config.yaml
image_size: 64
num_experts: 32
patch_size: [4, 4]
conv_stem: false
depths: [3, 6, 3]
num_labels: 13
lr: 0.002
beta1: 0.95
steps: 12900
warmup_steps: 640
adamw_weight_decay_other_params: 0
Rows from block 5 of a small multi-label image tagger, named by matrix and row number. Rows with one number within an expert belong to one neuron, the router's apart. Each number is 128 + 32 x the weight over its row's rms, rounded and kept within 0 to 255. All counts start at 0. Numbers have three digits each.
Before each expert's rows are labels from the 100 images, of 14976, where the router gives the expert most weight on average: "lies over" is the class under the peak. Only what is clearly more common there than usual is listed. The data: simulated grey scan slices of phantoms with and without marks. In brackets: how many of the 100, against the usual share in percent.
# router: router (model.blocks.5.mlp.router.weight, 32x160, trained with AdamW), inputs 0-53
# up: expert up (model.blocks.5.mlp.up, 32x80x160), inputs 0-53
# down: expert down (model.blocks.5.mlp.down, 32x160x80, transposed), outputs 0-53

# expert 6
lies over: soft tissue (77 vs 17.2)
router.6:177094145169102126159112131149192099168075063149121088069108128121143144191122150101142198148162127191159164191178137177125104124145164098142136113161089144085195
up.0:113137161119090140103155160066072139087131129089082170221183183176124119087127154140089070097130096101095160143161145117133159128087142181171115104101154148145111
down.0:112121120105120151085150113154157193078195117073143156101109149093115134100165088109115117090063078084078134091134104104142156142211136135156145118066102138088083
up.1:145099111118131054153098105148161191124145111051156074133148111103125079099121099143113151127152206140117069196199100089098166085203137087066139144145125125116104
down.1:117114103169166086150173122112110097171154141109128132183103064119112151127147086124150113105144112097122139157135110073151123031136131132105111133111081113151103
up.2:133102081144147088123145104178176075148129090133157082162091119155091038121087119115179132094108162133130087138116159154117108145167171144168140078152113115145105
down.2:077103139160170162167154115115144126193094139145135150170127073062083087108131093112112122121167114155166146122116178150082088153185118122126086164158116137177124
up.3:098132119199085129089126209110076120169115177142193134139137104131096081162154120146202106147123060134111119134147090134095158162090128124125113117130089160143116
down.3:184114138102108096080143125083122122105089089121080054120130110094144151115173146048150160112117187086160088159127145144130167126114120109146159079113155108057133
up.4:117127136091090204105185147116127124108131154177112138112143123154106164102125151093089128123126105105106162136094147153115132169114128138123137136105088191124114
down.4:211118119134161127107134096179183110151112081104114156124113163105144106096067191141102140113093195149159186132100161152087155157170166106134155120130148087136186
up.5:132140123143115197157159170158114086153124117145131098180124133083148064107146163089144160138091156108109072106126111104144176108116153061134139137178190122141117
down.5:092152121142179143137148124093078186135142209198121113189077165124093169134121164108172135177132066107140097155063108160132173206126115150140151144084108076126148
up.6:104117131136137133162137091136146180108160102141189098143122125139122083074094130088155098102120146130080110160160191104148085083130108125109126131139119157166092
down.6:127127139128119181144126139085099102150175121118193166065149189111150117121123097135130197091125131098106097078123177131086145137129157130132110163197160144101112
up.7:134138104087166091171086119140156152146132081170205097096180127087129141136151100148148111171111106142105126096128142145137137073145113072106129145193096107121079
down.7:201122115149115063102149169154156111132096052118114143106132187139130119087066155116069131113112156155101123130108198177111126115139142103150100148153151086090146
up.8:092102084112137125057127076114136088140141108137125145097121146117167083145084069134070174034119161136096169140146155180159079154104127091124164145126103134109147
down.8:116126122131122145149167110089138186171068104140138121147170091217092103114156172144151119125172098184104092149089100135066152105170098141099122175149120120160137
up.9:130124131128102186121096092061135102102070146189108114095146154111157143180149197152173141122126108140123175162150186134115180155110081188151145143158123139119126
down.9:129085138134136139184158121111182166146082104094183123074121139084179116114193109182152113085112110087141116109175121060102166107168135156112164084144097074132121
up.10:180091119145133165086156134123135140183149100102184119084127088155127181161153105138112114125064152153121163024110149135092080174157134099101154132085098106163162
down.10:117071113159158138140199111120163119151074112137112156103114121102119092105135194143158107082124195169156186150141157116123188151158130157133072180160186113212125
up.11:141092104137182128112122173086151115145098152124129102098139108146176146148189098132166103137131109115126078088112084076133123095131061192050143102108077115182114
down.11:075107096141108093112113174155083075126186178177213135202088079185160180171145135108168152115140134175095114086129145115135091186076121095160111186145104180112113
up.12:166097155093142171141115119172126156137067107146150106070106127135139152107067080092072175165103173166107152103129118114149117092166088086081163126139120100131157
down.12:171131104096143125120083144144142130098117130157076180121173133156146119101132172116128150150099161146140158155151153119075177168141102113130255101123149157118133
up.13:094145103108124157189116136069098146141102176134141071171180107119087102134180144127133167179146102131108139168151098086114166182150112119105154087113126122151106
down.13:051148115076149109120176125133101165118147161122172114199115069114125191183165088054150150138139115109078149150132092086153137118082125125084093116090082167144056
up.14:181147148143123149116131165153138104125146172110124137127047202141147169102111086175093113111075129115150098140074076149113191111117142141169106190120156169135101
down.14:152163105169114122160074105147162122126118143087194118120080159143095085126104065128119171138134098145153124157132130168134123126112164030090092156131112106135175
up.15:076150165153164171125076130099115136089147142154085104132150149095108091133158147111160096110136075136095131143080117134083163104103064133142122102167088164086073
down.15:152142113122114123089074089194063107119139085103166132124098158115087096090067106092123130066106212155128146101133161157127113130143162082162173099153107120169155
up.16:108174129112095098074166052080134183168134161097079111102148100103137131194144157178142093118107097118132085146129093117140106141104084173139159109083105145094079
down.16:133145114072097133087119131132134157095100128133129128101178195112116153113134120131107119125156077109088122132137128191122085127085121118114142073103092079098137
up.17:089155143136067126153116124109141133157110152168110144185114131141142141162102152176103157163112050194094147144168134117118222173110079137145144159169128156115133
down.17:078141134090169134159156108102183185143114141147148114126100106118135127194196118174181110165126064100138096185097092147137118136131105142160111149136131105114095
up.18:142155126102180120138084129190124099103118109106082156132163162054084116088050117136065159124141150165150164139139195113111154159134163094156083114151103163130148
down.18:138171216119134127133189133103127142106140137147079092176117136107087166157126152197155073160081198103172072093097169119149140122107137136107123189122139094135071
up.19:128117089205095061146150109126170116172128125117096091096093116107080132185152174175124120139119064163123125148120090118146125144083102150159138179110097108100157
down.19:134066128132111094162078161190196185095110117158138123105116116133178127136138105177097108156132092116114077105168086116076103111079101133090141079142030089122144
up.20:149140168108105181158092136088097108097094125145138131178102134126108108084099145112163147142143076132151120109116195137136179106096189141192113103189177154116111
down.20:090113140092134144142144147092135084160170134124088127147148103087179169139169175115153131079114111116201161086134181132151174131099106169153123173135138129103088
up.21:117127106122199174116085133059075094072105172170141132122137165132166173145174145114169092085135127125150154109092171121134110141100080161123156124123116172109106
down.21:084165086088169091148146158122138139122133186181101090189147139151163163177155165096175109171132095091118136131095107099159154155079118177138094090114107116158078
up.22:142147156112106170151173144134144194145089127191134117111132150140093062132124167092183115156065113101095104161133107128108132113154106113129146080146131041091147
down.22:083119074134136121146112167104116161093110169179143111200161088135055156104153152097192133154129107162124140148131156103162171169122113135157135086174076107151127
up.23:153114185094072193129152181165124142106129127150106108139154127160151159085115120117120087163117110112157113175126116149177112109131094091112105179138136125128106
down.23:072095078135131109111099162171126132108120140143134153147131070135120170088122116118098141155151118155131177119117126092185122135102143087104154121146096140174103
up.24:133132108151157107124115089123158192145123125081062115097114138122108129133118140150113142142081153170121090169161131142153122109180107156129152162069082081117185
down.24:101090183157126127184171132119164145186123120102094111144145112126131128103185184171181130119122121128166125146181113121054107118106133149106087078105133106123161
up.25:088122120126074103148177094154133132136106077153153114110149183156114126141088122123159161126132112170135190152172175132203147158118139133117142042131079105132147
down.25:124096135124126111136181102167138145166116098100160083085107124077129075101147084152106139121160154108141140189166062075111097170205132158117150116154146139172145
up.26:114112151109159169162115140130126174132155093146029108106151115069110139092122168156117156100141110132127151149132110159034131086138063163105100116159149174159143
down.26:153171138153050102100111068154058119153138099097140164114118164122133138099081143086086136141137187149129179137115137131135149164130147094102138159072108169121155

# expert 13
lies over: lung or cavity (41 vs 6.3)
router.13:081196129104056097121160117101139122137133145157120147117169165164131150143125181187125146148066104126160165189087145133179172148129121173160148164149179108094128
up.0:112187111061141137037158094118094128089170145130137141055147161193145169156134040116143149072110163122069119127119094061141138127169074167112096152109146144110107
down.0:118149128186168193139159128120145090133090146107157141095097134113198201185168080139149133120041147113138138077123166091114170143113147140136144076101053118154124
up.1:123184192143184190151126159095067115095135147137139120130131087086124133069158114066131059091163177115146154141102087105120067113111118112111132153143116150103067
down.1:124127106132199139179078150138160141137090137137132138139099116097125134093116138178115177131186072168125169172137097099116141129150163185092109130137096139133199
up.2:113097096158100114121119131095076107127116173111145230144100152129130173163164153195073122098093080101151093075120122130117113162043167149178155123095160086093156
down.2:120145078167157147097150148145104104138099171174187147180095151159142091116108139100149144133095123101175146105154134102179074125121163141110142131157087149102115
up.3:209090176182108099100143143135069120142154142097116127169114181102088130108120126114136087123126144114152073135193136175098107125118137104170118107133138105169121
down.3:109152116180170086090176140138074178170101121087062100106125150161118116133108152164156095088140147158131115151211150109136147129135204121160088166147130121128160
up.4:131144107122144180130134123069088072157115114120139122148171179119171089121137153149103136119151128090157158131085154087126086099106119153122146161050140117095111
down.4:127121121114139133142139126121125117099132197173153107162125100187148189192126114140177152171124146106119108127106141054167129152080115202157160088139070120156085
up.5:138104130160170129144176117102102091162132148154127186115130104153189170158146128100163135154126133101143139137135172104149160162079139179155135141149128109082124
down.5:144129161166155132133112113094086019169065059103104179110111124078131110135109162138082190117150139122184176128140152168096155081110157065096088124146171157072151
up.6:131098141110119148135127112114154196104128138099122103140144088101113086076140092127092154158084164152114112095134127070054104122137122095107102091165154200180172
down.6:079089121147105168120177173086121096138094109119119133121182123176141159117133145172082089164130112152130136127109131190073124102080103157126163127134099124105117
up.7:138124125126202077122081149125123137110089088083129110138147141124104091116151122100152098107138125171181068109150056155101079087112100121133113095132123139096105
down.7:131217087147123092152064149158048160097135190131077146142153116175100131140067112127117116191110155176067107137130120133172131140140090123113126150089135148154178
up.8:130121093145071084158190106184124137129109102132126102092122125129153106122099119095150220138136160123070171134195141157167167136139163137096117112113093072098117
down.8:139171131184186111066139105125134124137133127061139156091119170114151115119105099168127131127093128094121126096085134119138143071156142138129119102070104092125129
up.9:125144069117162122152108086072148135130167149114119123125119118075145153176183168177139144155114097154161131154098128126144147185113089162125149173118163134152111
down.9:090136102184185119120098121131111134167113135089136074160151090123023077116112159078146138124147123173156137197111072137125145117176124082140122152103135141110145
up.10:158171160135182103073124144135080096129143119125114076118149097087133117112104112101112089108117123095137104097098103135111128101154120099097134118157167137151106
down.10:160104178126163093114124149149166084194127117087162085048133144091167120139106093144128154121128101114137121114125084143090154064123139127163146112052135143131119
up.11:170154202100109089113159131104149127177133091112112112125156076103085148150186122156171103179152117082127116100128173094103130085095191144156133087098070108102111
down.11:125106114153108100171139119135156232175117089140153139160143099090198158115153114108085132211135085163109132110140201123111108169118143125140114155134121128087179
up.12:140113124080175170125095175095144099143154129104069084165152124120167077120152094106097121136106174086176103152128038081126112096134092143088075144149186182155156
down.12:142160169126157124114173119138150172121147087124167179049174123109112117130083111163071121109118087095139173173112153158056148090130092166120087127120171107156164
up.13:110122130180153159191147186142086115167116156130089125144133162141164127172143118093080165141164141093187122151104085128183144173124141142154099154145151169199172
down.13:135142155141121128083095146174143147079137108106096195097125147088098124115111155146086130107138146160109215185118178195112197150203123104156193108157191099136149
up.14:101111200094162073168112077138179161106169176117117160122145148176154141133161102196171112135103116130153065099208148052155143141128120144146134128204171140076122
down.14:169090131155087155159165137123137185089163119138112070140114076198124174134128156091146116178095098112106116109114189123220097150171179107112160085136069078120124
up.15:121152132166105173092136135075104152141142168088116191171113152119107152052123151162106162126114097127074179188157086106126138110146167138124166106080137087147130
down.15:081103102095122124091105120134053162084151137116127131155123107139130195135139143099142148133140163186124117110100161106179138194118158128141155172109118121161077
up.16:189122169121116090140128087128138049173091105107149104084070141101146097151078066132141176068125169152132177095116145118172159083153159110149110132113111182141154
down.16:101182184142166152105160101170145133135108078139154140145157127041068108135121184175108098087076125158164171161165164143045094171128151087136126102107075109134147
up.17:164104146150151121118105088158125133069148068117058080163137055103114134148135110155130136132097166194182116152110152094108168114180145124140146065143194128091083
down.17:142135157120086161136138116111131118126188118064096076131106145126120100154128153067168092120069144089138080176214124154156143120143185153122100100150108095140132
up.18:141105164132143100133164120103082122163159114090175106163145123106074126073109141061132158200143159149125147094075132097155135138145147120138128077114145152164122
down.18:129120170124139200054158148107104081125091144093099157115137145110195125147101167160145109115089103090150148105146154120143146077107146126141099097093123156089054
up.19:139127088156150155151138080091129146120161169131108161086120078122116179128169151151161129120061134136106084150142157084179122168152075126112154132063128144171146
down.19:141120102112134066135072186177140117166155135086095127097087093128129137100065055081146128047198141101124115175143061111024128135136143128174142169115140147164126
up.20:139139113135116150090186147116139114107111073076124093139065125134158139111070102099141146171165131145199144108111164065137114173085159067140164158137075150169149
down.20:159203125175140114133133120143158114158112097145122176070070113123073125101093176167072097123116155151132182147128120153115142086160177115143126227137149111107143
up.21:156101100185172098152133090144055155134159140099117075131159129149155119174113110127095114144173148098115096140112172072085108105142155099172099125091117184141138
down.21:107151097148120127134087170150115138074150044155112088180140089133139125108148187056104144152132168111122166112163165105095160103112083084076091098175122138106106
up.22:185111101190096085080167095135138120170142119072149173166111137134059156050103168125149093084125166121119159166123140134145107118122164177131099092085122179184139
down.22:076143129179134162095118062128078119119140147154100128095137086102103140124126148147095102146118161120063181066170152117189096113086154103110045125074092134141139
up.23:125126138123153134162153190105120116165116110172055103092164055109170163193180167118152133111084147090120086106158149177134087150161085133100115157138154099090119
down.23:121153136171124149090119155168050113149177081115127142115105115162093166129151152134125125084184097149154145130187089178129130110083172101079094119114126176123150
up.24:123141110090192110137140109057081092117092150185095092125125163132166164158133175149179094147114139130149168144099169130166101133144137160111186169164162143122105
down.24:098173113128186130173117127115089164144090157175152075140090113117116121148125103112164137151187067129124130202101064159126116190144087104129128150116153138137113
up.25:123102134098156050075166127111127106146207081083110086136126116128109099120068101121129123143149163115133140086092158123077065113099142121110144110128100146163125
down.25:173094144086132087134171087120156130059154103133124125091100143155202121131096076113151132150138152089187118150155111122127145147137199178133159151092135095081144
up.26:095060117115120129114143144178101112140135120127170115113106071151132178126174141120145169096111123228134182084121147150111180143056187146139140085140107136169190
down.26:121103109085131106152169145143183145103120153160118079061105089152144095114155124100145170152161143116157103108127099063127103124136126165128180192128121081160101

# expert 9
lies over: organ (52 vs 17.6); lung or cavity (48 vs 6.3)
router.9:099163126116092172179186097132114121120161154152064101171130124161099066106121163143099168093189114126128089173183085141142140124154144144114150130110205086132161
up.0:159111153050119130119151124137071119141083088102115105134171134103155152115114082101067158147139179138136165153128114079139109124127157089130127123160167151140118
down.0:068127108106161101153133140123124156113154125180163167130123084082142146106201134101137101103158112086078115148118138094170128172171099109167121167171166167162076
up.1:137154138076077124124175096105144114114132124135075086070166197136170154153179148185142185076173117105105131148134112085124216119118141188108085125166134151138138
down.1:121122190143199142127190078103113056119089091129149193103189096069188168094124112120094157142113135120158167082099155128144129086084153113116090097074124188089107
up.2:173167137101117202179109159104159143104139108141098082167110123104113105106113144048124129120167144111151096162146142094108145128195137109134128176193129131111092
down.2:079113153111125159171191130114116136101106130163175082161124087113133183138156084132158158160146112135129084113145078121163081165077140080078115155105101120132079
up.3:121111066080137129138092220159119094167148163150115116179130100167151128152172114143119109101122085188150083164151101128115103085117132166116148126104142168196167
down.3:110120121105111079169122143107087183164129160093144206119136158140121142106136119139143077105119085129153103082172186119125102130117163173118084113165077114160092
up.4:154176105200085088104134142117138057133109121127127071155109083141074084145093172153159165156149145129132114095105156112163095143079169076169114122155094093118137
down.4:137200098173114088099090120162090127113132114122146163146117194141098124125074117141121197166121131111115131137130101135175146140105118058206179157114095177069155
up.5:163077118105163091134098168098105141126158180127092123154123147086129145187105130125172119105138148096176126141087110114103145179143106132137112201191157155132112
down.5:109145144120110225081113100090111127067065158146149129177193149159101144132127108117123122135149127098103071109077116115158119104161087147116128117170071111122109
up.6:162205117064094205146118114141067114093154118167060076128127120151155130142113151129104173131176140131062064156191115103142146105151134116091135164130112092141153
down.6:100154086180165093087122101137101075169108143138163233127139121142084072062078163146108108060119147127154143095134109093133195118138152151126185150095088111122171
up.7:092153139124088153131151133098140135136168120159117194152166073193160171159135163110098137192108123142118137103107139133117141083096146135135147110090106153091135
down.7:117141075135090121144108124130078097148143175147142110171197055097072094141098120090124105129119120086087113115081128093141123040105124169119154114106077130126116
up.8:155132165083098126115084144114136169108164133079071138126094183138131168157131160191112154111114124119140115152178113079180207139179104102116125145136160109146144
down.8:106188187149142212109130021152096153134129152130143113155176099131127104093086109101147106140080090133222106130144073068194110160104172193151143128115123135071111
up.9:179106147103121163161102178109180151107164129084145123095119135071103129091172145122135098153161122119146095113129142178135069113134108111121103122117105137165141
down.9:164078087132133133112113150188181093049151092124049133085065119155150129138123161197106130083158157190170126174139146176118141166146137083147166144152183122175153
up.10:172115119145134140136205109156091123181136089117117132104158150111223116129099122087140135141064229086138124124173155144105095150111201119112125096072124115104157
down.10:167073135119148125172168153137195191137132088102108109084095106062152140107167124067168110157099172169176180178131166145085078172202160119159117114140180100166121
up.11:078187117043127113123200056112099125131143155171170128141133127127143141159127082115092180200135099143101168135128139097172179153126137170137190134094145147106080
down.11:092095118145139161155117147175106156097117158136140055208095077120141177168155120103170156181142094159124135167110149117101133164135137118150142106130131156155086
up.12:094100118158144167131148101144138106104095123130112077186163128128187101110128126141153127097155137108192104119143137119169132173129182124137141087146157112122050
down.12:147023167097159127131159160100192113114189118136115127085144145163167168150194134186141065094114134132129084136153137154083120140101107156168113113146171136121086
up.13:089121095153115138139119141121115080167053185167213097149142154161131117176112141111152167146156122075128148130136117115178154091084117094108126152168107150124074
down.13:163156115131089134075080130140101115086105092141115131097165075134147087102068122116094141093172149140146101060137163097216077094110163103085136123127109104115112
up.14:151178175161083157135152115157118134146112157079067104160175131133108095065107163180082157098122179113164106171190052143092150142167133145083175117101175076109174
down.14:166141152146132127154135067124113213186112074074119127114179159121158128154144133069142098125034106096178131118125082101119083110141140146099181100086089148090164
up.15:129163165107118114156133093156139116139107109088191085117153180164093080078135093156078190112144172108121116141204104110134164103195172085079130111129108083138178
down.15:151141156197101129099131081089107120122127127191119129134158126149155077127125146081131108111090137118082066080109148089183154114141140144132171123142098142095172
up.16:123107110139129174156081141124160093137053115146136109143146131069049107076115165140157151081167098103180141123122117182151103155172130064141070118221168126110092
down.16:139116152120124168126089181128127087106131092148133118117111167101117131126138126089117152198152148144119180166085156237149122203145123060174133195119154152149123
up.17:130131103188135202160117185044089127134092153149079153162126128052154124167108191119143093096124112107167091160128136133101152118129089125142167220115172100119145
down.17:143115142089140145110134140151152159132185143078101160117147133161172109089118086145117071100094150077156168063134126151123064126091123172084124085125128117095104
up.18:125193125141211189149170141133093125110128159154065166123114095088137142115152147140092106067105100127092131123131121192103087074127074139109138150076172087103124
down.18:112158171147138111187186131054129123169094125107113103097155103117117118145144125195160082097139053096144080099083113114118107114129101176167055155174119102156075
up.19:143136109087164163120128125099118146092125157147168100116138099136151173136115066087132125139165160077072124171121113124125123147149134141134196123065097178167144
down.19:139141130122081091090078151161105170106179132086146104139122128154064115158138093085135182185074133167130150218145098140099167150120163080105166121089101154146153
up.20:077114041165164136219096149090112080136144178164177149148121100094126102107113127115152137111174137078080078103126154158150088091099151171141136121158118134085089
down.20:193142155152151151111090115156123097089140079095088119121197088107131110143109177162111048093116180152142124091159136087166091106167191108175164097129159164185146
up.21:150143149189116125083185132188134134082148122099103153142113104136108087089114129143107095093099116113156084111105078211115103061090136142101135109050184095120121
down.21:114088142107139087130171126135159102168066113091102127104141152109137072121150146195100147165172127123125070114132141133076139129135122128108143118113137100167125
up.22:116121117111141150073099149107078059114084105159119151175142109095063089131085191098127144094139141139080186116099168179141112151105128089165163122135154182105132
down.22:126119162127099119103126115115206115094123104123085185047177150085148060127138150157091111054150158134126140129142166120105146063152050111140107100126181124172110
up.23:151176089143133130076151140122105095073184123129136169081090129112150151140164105166085101134101100129108127070071140128174181087128092144108114190087140142196105
down.23:139072168117158131162165185128182122117135122110094158098117081096120147136175152181112113118116078120174136142120100167113125134152103145184078156127182117175087
up.24:135114085076141080160136092130174108109149094131152105098124190137135140162140079134110140128122156174108142114141122095152149170203139093091110128202130172150164
down.24:175194136135124172122155104162137114048113102132086119095139163138121087083090134145109098102070157090151138112135115117228148115175184113091086083165126117127140
up.25:111120119129129152140122070112121082093163106151132167141153132092173129164128129167139152096119124089092099113150160164113157133128137155131118126089192141095108
down.25:210069096139127180067140158108167083128136089123084125085120129140176137152143139163104099125104109118102124083131077123099124112165115140150094130167189129156104
up.26:159158151107120119078182146120031137102163143106095145136207143099137126141141161144132070102105193158168131145114134118209086168173083120094115147083141108144116
down.26:155151132190122105129069166158123148165136093102101177097190167153085125093087142141115117157115141168148131150176136145084120122143101153089150123078129148139177

# expert 16
lies over: organ (94 vs 17.6)
router.16:188100101113120168113109113137107102102160089116120124138083127155094150108056134102129128067189156146112107154099121169119143171174139128167171177130145156174182
up.0:147150143123087146097190108082133092169065099118131120121209169132145135123189146133097135144164161114110147129169124182094179107101114133083074164126166134116109
down.0:100162071130177097109114133164173091115120121103137137083140158151127154156143113165143079098062107153077160147152120127179220110146110078117090090185117163135108
up.1:140085113121167143152110153068087092145142138162182106138128108104142146171121107103157166118159180144089130108155194093122109082128118092144137173190156192114141
down.1:122097122130108133159133092101164073169137091105114123090133094123186105145172121212131147097053130068076121095140157107111086114145088135106105152144139124103136
up.2:137108104156150117115050184140125095118132116073039118160144121141101088121104147124135080101119099155165013167150120131144042110136139141130152151110071114117179
down.2:094064153100116167134125198111131110101139185184139091177117069198131170166164113154156080118129132144114088121161153083130084108094133126162072161193102134101115
up.3:103188172088108122125176186160163126122089126136112136081174129141124101154135103131134158099142210123118125133145138139151159123185110149115064130094131059186129
down.3:134162105185100121101080117151078167039136067171110160064155113149102184181069172111073110112133072141120146143136143118179096165136119119125119062168147117136150
up.4:133147115165088120136103160143125174158073162094165145142182165162129090077102151173073176165071149132136102152177146093161134111072124085068110086083101103103126
down.4:177135170154167117130183106091114086214094102118088075100168112151115117107166156071087168198142155145146101105163125129140155162145167100091140115119139121088202
up.5:131128109146028149077117127120112124114141163150110125100102183216118117146082132097162145109128126113099140100104156138154139114133139151156115191139092117145176
down.5:181191156168134109178109121155122183067142130087089132098116187116101149168155112133174101127084165149140136209128108156132201128146159093097144082144132065080079
up.6:139150152109090088106109117172125159074092138131082151091072219127157086171121177155150100129121109116098106106107095126147162132134072111163130120129110071174131
down.6:144158103150097086101133132151124177131110099149088180112085141124124100124113162090139160160108121095111162149127118141123150220181145098121188160169098098097126
up.7:100144083190131085083081109068136075140110154143134161104119122140171168192143143157162130106117104099095112114106101169084168116110022166113138163142085162136116
down.7:129113095126115101167149127127082091172081096147060115131115155117122095125138181079149187120169154164159184179130132191097160184140179089095144123130159092081126
up.8:128085147046114121110095112145060168120107067141119178131140144112071102148107146150076147094135142101106177189138159150070102128149120166124127137138164189134170
down.8:108156124103087088086113152114208167134145128138118189093184186170115080099100181131107103081153098092084124130168125181150129147164103167193164113103144103138161
up.9:087159109134199140120100138059074118173102147172120194134176136101126154140132138137136093142141127137100133092161162125106133136064155160132128153166128199134149
down.9:101147115172124105124095086097125114097168129136126175135073158161075107147073129184115131118061137111072098111168137187150136157154113090108133109123130073082164
up.10:099085139155112165175114140132134090116081093217120112205152118171097051106166180121161167137139103100104142159190137112151173118143178099129156053109100110079172
down.10:147146139144081133118052112136140139118107104094133126089121172102049126113124145196081132162084110138102140189131086186098135090174116083143134161114141147141142
up.11:149124147108161195105056121151097154041195131135131137130069132112097120095103162110137128076140161171067127130124129091120141127198109149148158150142190093162111
down.11:114186095133127091159078114147151098142134126162153124135096142103107069107096167070112138035147102127148131121180087163103154168192151162129148125102133056059057
up.12:150133150086109158147142137152108086133164112174063160117125114040137117146108111137040140118143104143100168138101132116125136116097077145134137182108129171135122
down.12:117134185135095183163172115095126077131155152085127098091060102097154135170143103167144151090154115077144157143134080135120172086120185144126095177145144100104102
up.13:172175187092142137124121138129141077097146143150080121112111104051138104100104185159107119157068136075110164148040135113134167075137129137152113139129152158097100
down.13:114087197157105165191156154107108154192135159150111144116107066143159141162159114145152155129174128108174141121131108106136118143114107130120125148133125103058098
up.14:154079130108173127158126140157128186121134073077198159117110117060172108087156085095061097120135130148155125106146070169124054117148119130094141094136205149132149
down.14:208120133125114150133108109102177185127064082145093169082152141131124103099114155116110095168104126162105106170087120141106151129202104088171143103156193146122165
up.15:095112142091140107157132104100115159134132136147096089182213090127128118096153134126092129161112086062157160141141093146096170138111148108053129049070090123085063
down.15:126164167088120123081097146140082130108158089148126109157138129122115081147101138082147069146118190161114091129133118150109101081093134147139136088068143156085085
up.16:125094124203162131137133167087172113219146142147173107169139098144148182128123053134172124140112173153146083075131101077140106099128143139144107141162071190123096
down.16:093161123142113153120126126111102137094142143121106097105115127150158172179145093136131120137101071126148066120159144084134170105120143181116079131115038114130082
up.17:136159100127115162119165095150133126114131134153136113149109125133080135118141147150168145108069105137155171122073099143153160197147109164078131066108148124128068
down.17:079199107153160085186187042114137200157093145154128114105093138072096094112157131114146137139133123080133134192076083127130173178164089143139118079110098095108086
up.18:085184201132100130125138120099056161137170166130057161134138149181150111130082118116107088121121117147152084145183082089133113128105155164122140125097109104081132
down.18:148117138094123117160109184150105139094150121198091056189134088164165169167133138129166164196129153152123088091084116112181117158093167061145054141167139118134100
up.19:101126170159084119153124087122140157140110102165112147183121097113116140116130154144061111152085066116134157149151137103193117096100079135079073154105117172069123
down.19:150130112135118144113124171126146138157122141108148130109142141113178130143107080103147078124030090122163104143109122088115083102100090123115138104105074144120125
up.20:081152130087095139160079110024092147164106181121140144135163178099172079136133127132161101138105162086121108126154191083188087143103180138101105121163093148080107
down.20:098193156131124126111138120155122161149133161116055123158131139136029128107148190136161092140127089125178126171105166149138148165122131102177115152118150088180115
up.21:144127100075167118149193080112118118151144150132121067123115102093147189150160139150159156152151177141107172134111137079154163115095151183075151155107144170177099
down.21:125122144092172098182185161130122195092131132128126149151110082133115144090122077074115088182150162161165114173096083082154095152130138164086044093091139129164167
up.22:123111110160117141132117142148169103099108139100142087118100148152148130147129131124203114052107147125127070133113102139194141170164150118214127107149156143128116
down.22:133145106165085136106096114156161049151084068110067125106134137082091109113155187160115174152061114170150151102116117201079149098104156111076160120106144140130136
up.23:141117140035203090132092096142133122097105126131122152123112146101126103142113130167095133116149156109077141146136158171111129108184083170120149149102124159152089
down.23:082127103182090130101128101130095124158110106147123127189147142086092092110095214094069163158180126151122180156204115123090158161152148142082170116111142166110180
up.24:077095098115150121074157164109101102148072131136109162118120124131151191175102108116131134158143147152120138101126162146158135172038139156146161113116064168167098
down.24:154124107159069148108105114128160129143120096119095119115184149117079060086080170147070109131157152170155139122112153153130098104152147124126145154195116107093149
up.25:097056138139072131148133172181086173117085091139168116113084115133108152123089131084087171178141071146179145129137100155170056158087141061085161138120089094084191
down.25:176133123104146153107097109111069114087095109163073140105139159158116160167095140080122144197149134124094183137115149170105170086139089104144130118108163174118115
up.26:108147128187122154142165140105107169140075148131135085117102131123104178097151136108098086153122086140205163134090088145149099146094124108136115142128116155141145
down.26:115113165104200065170096126130116118098177081126141097096136121137141120129125098102121101154135180095134137166172141097148159127124160159107080104045130144191158